{"encoder_head_dim": 64, "encoder_moe_every": 1, "learning_rate": 0.0021}
Rows from block 2 of the encoder of a small masked spectrogram model, named by matrix and row number. Rows with one number within an expert belong to one neuron, the router's apart. Each number is 128 + 24 x the weight over its row's rms, rounded and kept within 0 to 255. All counts start at 0. Numbers have three digits each.
After each expert's rows are labels from the 100 clips, of 14848, where the router gives the expert most weight on average: "responds to" is what is common among them; "band" is the frequency band that holds the peak. Only what is clearly more common there than usual is listed. The data: synthesised imitations of 52 everyday sounds, one a clip.
# router: router (encoder.blocks.2.mlp.router.weight, 16x192, trained with AdamW), inputs 0-47
# up: expert up (encoder.blocks.2.mlp.up, 16x192x192), inputs 0-47
# down: expert down (encoder.blocks.2.mlp.down, 16x192x192, transposed), outputs 0-47

# expert 8
router.8:093121122160134127139148140099135146181098125161135131103133117103127172120091142135133157133181104129093121172101114133153138099077088158149114
up.0:057131180122144145103166141121111174146106130133132165140148104140159130135128149118114087154130110106103111188116084115114182158104131091157170
down.0:144121106133113082134113138122102115100146113148112103124130170146107136133107102126109136120130146130139148074151184146119091094124107109138125
up.1:129166089135096105131133109128088108125101164090129142138129122131142131143090155132095139148099108120131160164142134156089123127085120130163125
down.1:106140138139123121152138146081153106166118084113155077131159192137121102116152126135131141173153108056109115127087133143172130128116165099121164
up.2:123136123142128109095099144106135108196092107135130146156117143137099163143097112144127059146065146133094108139131113153104097137134086161111122
down.2:172106136115116170138118123130133121105101109136142114104136089089095157092119155104101119113127143138126119133117129112121137151106142180118166
responds to: people; crying baby
band: 500 to 1000 Hz; 1000 to 2000 Hz

# expert 1
router.1:159153159141131174140080155145139126059149099126100108106164175134143125095135177138117102128123125139106124123165093098157082138119115117155119
up.0:125134093111139084143117132109170106171167127106127165173165125110130129117096125113168116122132159130154165114117101110119144145097155138086135
down.0:129179120110135181148130147143063172129104128108147101122117170152093126180147096124114148132120086140108105124148159115085127120129113156169145
up.1:160127091208124096124113128112138153137132100108134146108127091125113130123161092107105136165144100148101127130127177144157109104116100084118119
down.1:090127136144169128134096132131086183122098128092150089183161147139189121102120122158139066125145121136123150102139128106124136150106082112173134
up.2:147133124094139108135105082130135118130129147125130171104175147124119143111123112107131124140139133115153147127112105142145140127117106103139120
down.2:117130156153132159147148116185139141121094158131147128180105131128104153144099141086141125106105129159164166111149140112146115101115119152112135
responds to: signals; siren
band: 500 to 1000 Hz

# expert 13
router.13:124121152131135109113127106123115112151159092095112116096109153106113125085125186125137114094116096118104138132144148117139109137149155187126146
up.0:137167156146106158105155156146185131130141091160135101121123119149148117115105134158119113101129150089171134143154111149132102136100094129117118
down.0:138115141150141116113139082080131116136131122114125079160115127139136137161136140111082177160107128142125136107096108169119135113106101173125111
up.1:093109114103118118118127142168136154093122167105146156163142106080130117166135137126088131112116121135166081141137150121134107141121119148117111
down.1:114177143151098133114111176129103115158122080153116174096110144138160124116114135120150137171138147125114092130119112126142152150161166151113149
up.2:144095116114125097108136109159145101118119072160122116098105161107144085102127150133121100117088117099115111138157176132141106129115129138098102
down.2:129157147141116133075150111144108179148119155146095129148140151129145174159104104113174129133126137110117150094131093127168115171186144108127165
responds to: rumble; household
band: 0 to 250 Hz

# expert 14
router.14:059085160123147124072182138108138145139140117137142102165104086153078137095126102132150130112163091138151130118102139127156142132095113136136126
up.0:124111145131141116135141130133107137122106110112155159187129112131118130120106145136125142141135114147170144102145129134120128112121140160127141
down.0:175130203116144077151098170143116127105084138113151129170134194171172141128124130138079128145148135138157152130118131112113134155100113107116089
up.1:157116143092138110104116129094081107145209151105123128131133179135092157113133098076122159141130091147135133112138132125103098108155111114062116
down.1:087090141168131110148118154122145147104110136087152124081135092112110110125183106141116123148115122193141094177122099136113096110110132092174115
up.2:122142112094101127093143110122098145145187143085097154114128161071132167125145133095145107141113130140140157165135096116108142155133146070129112
down.2:089116044108154142117159117109167158159113151131151114103129161110074109144111110126118177091135128089122108134107162136139129119125119088103122
responds to: mains hum
band: 250 to 500 Hz

# expert 2
router.2:168147122182086116109158106098124117135183097124106120102125108170145145146102146132090110109169083154082074100120152143141135141102164104121117
up.0:120084125145173130161116129118129105148148122089151139086104158128126107095125149131177148142142150083095163137132133113149155154167130143093089
down.0:125155123094107141102150156134106126140110129127149130158142143141148123134118113103103087104115123136116147084072126103115136094124140090134142
up.1:171156128116136134154127127140125127150165122134148160134114124101150119104140208157144139127120119139141129138130099156083157154131125144143158
down.1:137132131130114132140108107092131120175106150099154131120139142137056123126107092112194174140138161084069162145134176125144105107143142100102116
up.2:147130113140141146177093126135118164114136100146120139130180153136148129112144141181114130148133112128101121155111135139144131138163080129127106
down.2:144124131122086127122154124099151100169119204115083107114112110141099136123119101116136122119108137136160103151158118115156085111120155129157141
responds to: crickets; glass breaking
band: 0 to 250 Hz

# expert 15
router.15:126136181127092155128147124077140128149132126111099119097111173078089120099158119147143146177110137128163117120134119096158124151136116110141101
up.0:161110115097162123134143142156115154135124115120085135126179150138104122128141118150136134090118126108137121166163099123104140089142137111089120
down.0:137141154085145080126131149151094176102116175134088144116087130137080076099111101086129115173098135127177139143116106178130137139134104140094110
up.1:135132177144122172125148149126057148125138069092123147111177093124139104092108111159100156137094122131127145098165139090100149101151099138127128
down.1:120117064118126093114170143136126142142119153107130148138129117128140154135134148116106109162132089072122144114140152135118177135129126158114133
up.2:120141139091145094104126136092104175140109115134090153197130142103094161100126107118136148125100110104118166135098121163112140134148162144171110
down.2:121107114138110087162118113136125116105181100139156146151135142131146139143090114142137133127146090131167100084135132112156102133058125130140106
responds to: signals; car horn
band: 2000 to 4000 Hz

# expert 4
router.4:144099123128103105105136185117120126133104102076131100122154162139113144123152163139113106084124135134169097126167121143121103184140112108116160
up.0:157138124094134132142155103133121128140120128167101161129117113115129158102190102071115159120129090163146156155141138154149164148144127121133132
down.0:114116157155094128130114109110160148139163169111154108171090126104141123145109141134092135132149125111117071087160118115186123138116130174094121
up.1:125151147131171149115134145109109179152148144133132146124133165137147110127137116131115092103107181137158086112155139146142110167109091138093129
down.1:147110156127137093096132127095124131169141103165120176122134105143125124106114147118134089150164150117134123146146139106193110104119128140118136
up.2:129106145118093125149148151153129139125122153146137148100131147177096144115097124133129141151079122151152105099084120159142119095131133107150108
down.2:106108127157177152160134139153117125142122146149143118150137119112162167139167122115142098159144062081091127134136116124137125149135126113131132
responds to: mains hum
band: 4000 to 8000 Hz

# expert 10
router.10:179134135139105117099157179094122179130145098097094104102128142128167166136101162136128129103077099126145151183141119126129111126107178128129136
up.0:098093138133116129108133090151100072145118097145139131116093099127115174111113148125096140115084163126171120143151131105137158104098080094160155
down.0:142133133135138134104161165105153128125123125135103158140127150113086176152161118133118140095146166150114140133114124157150097145141141131123114
up.1:109109142116139136132154136109124133112116169127093133097112162094113135133144101163139120142153139144068149151126171136131143111118134103109141
down.1:084152117140168142120120134134148146121102131108124103131172117128124119186123124117132184153097100125134103148111094126148109165143132125129158
up.2:084127102150137163092129143154128158121162116162150109134129136155146106113104129152128122080106149099127153116157161171099159133129121099176130
down.2:114159144138133072157118103124117147136075149150130150103121100139106124164133149113145142126140131118132128153148104125143160109071124144096142
responds to: thin (high-pass); nature; waves
band: 0 to 250 Hz

# expert 11
router.11:158138137154116086143087126171111151138119103091146152099161126160126151132174139131117113108164138163145157125111169147128126165137095134090147
up.0:114126081103113139091138128115123165123139129128155145145135123126142151098143124135121117092161108107094122162158118134153137120161160112139096
down.0:173126121081159122163115131132125099123130130149148122141091160124112125145157105105164143173145147135128136099118121111103095106125144162105157
up.1:152142122155143159139130104126105144112099104121123123160121139151155113111054150154101127124104138139109112095157128197132100121128139133154104
down.1:165158142101123095101078133115124157111106157097091117133104100160109162125170144103174091122131149141147148173091125113121118137115145120077165
up.2:134153137082146119112146150155090143128107167106080118135084148139167130112163135145113142129128190147120143122151087086099152134136144159147135
down.2:132127139140146112143132153139156121116160092150159154119168080117125135163107081120109124103106099148121088185112155107161136114115125122110086
responds to: engine; machines and effects
band: 4000 to 8000 Hz

# expert 3
router.3:123143147132159120136075149116108142119124148155086103099116091119106142106099146110115113129155159152136167124137106103133151123135110125125170
up.0:089121131135124106142111101117136132130112114106107161110152114092148137141147104146129133143126102113113134102186112160144094098112101149128136
down.0:110143135092121154127121123126151131119087171114125128138129168118098083142064133101126121087174168133118137134111130120165135133148157126145122
up.1:136131130154180121125105152159164080102162150128168165159110131117133120126110142105120119138153076138164112119132158158104102119136115104080073
down.1:110139132129134142157123149100162184124098106067106156100106154147101121064133148107125084141127140128124128118117134130087092130091151118137131
up.2:114101110112121108117137109103081103142124150122182133091095128107126131114147116108106141152145104133084172088138169160122128087159124147065139
down.2:110156166138126138120141176122145122134124154129121095147152136131108100159088149118143125130124155140161099145146100162121140143126121143170099
responds to: signals
band: 500 to 1000 Hz

# expert 7
router.7:137122092088144147146162153131156087116101142129147088136145143152116131117161108181102134162123127138137149100144145124108115146131096118108168
up.0:161116092102124147154108119111112109130173134101066117127103109145157127138138138170122133087138088117118098121155152128139142121143141114160143
down.0:074138121167121137132127138132126110123100155149137120094120173105147163153140126126160172157125156152163145139123083103110126122091101184112096
up.1:138155133122143126139119133166108108087102091143114081133142145123083129122132102144122120124177133153125131075158154113143164136138086115121107
down.1:132146066114143100131119154117139148156157145150197091133107143127155133092093112118104157146118138141128142150104127136184136115148183117156114
up.2:153142082115148033142121130147107153091174144125065155139124145135123128129090101167151142144180090127114097123130103131132108127125132138125141
down.2:076105146108136162109134174121124111102114127145088126150125103127165135143130207136112133161135154111172142133137145133176154128151103133119103
responds to: electric buzz; machines and effects
band: 4000 to 8000 Hz

# expert 9
router.9:156094128112112091150083133154171129114148120124146092144117118135148084118146134148129126147138135118115081128178134134157119138111102084133102
up.0:112144177128100132131129138130175144163143123069150116139147116098123141099132127139101132115132107118164115150136149145128120134105088125112130
down.0:113142128101101126126110164099130129125128121071124134146116134123128182137092117119121148113103105103130120169129143122138104103120125121126189
up.1:144084103125121087124117112121116130127152148106152168112148076115103091082132114155112107147138132113106109174151107161099113091117116118136119
down.1:156093155155093107160153145135151165119141137159118115147122098105118139120117110135126097110116113149118077123137106151135160123137101110128146
up.2:171127096127143113122157151153105151098175169094185128091136129126119093159125141137124109118186162147158107135150131158103125135089157129157091
down.2:092106149114152096136126139111161139123114119118130110126136083142092162113102164137140152107144126129137175128141147108115085122134151171158159
responds to: machines and effects; electric buzz
band: 0 to 250 Hz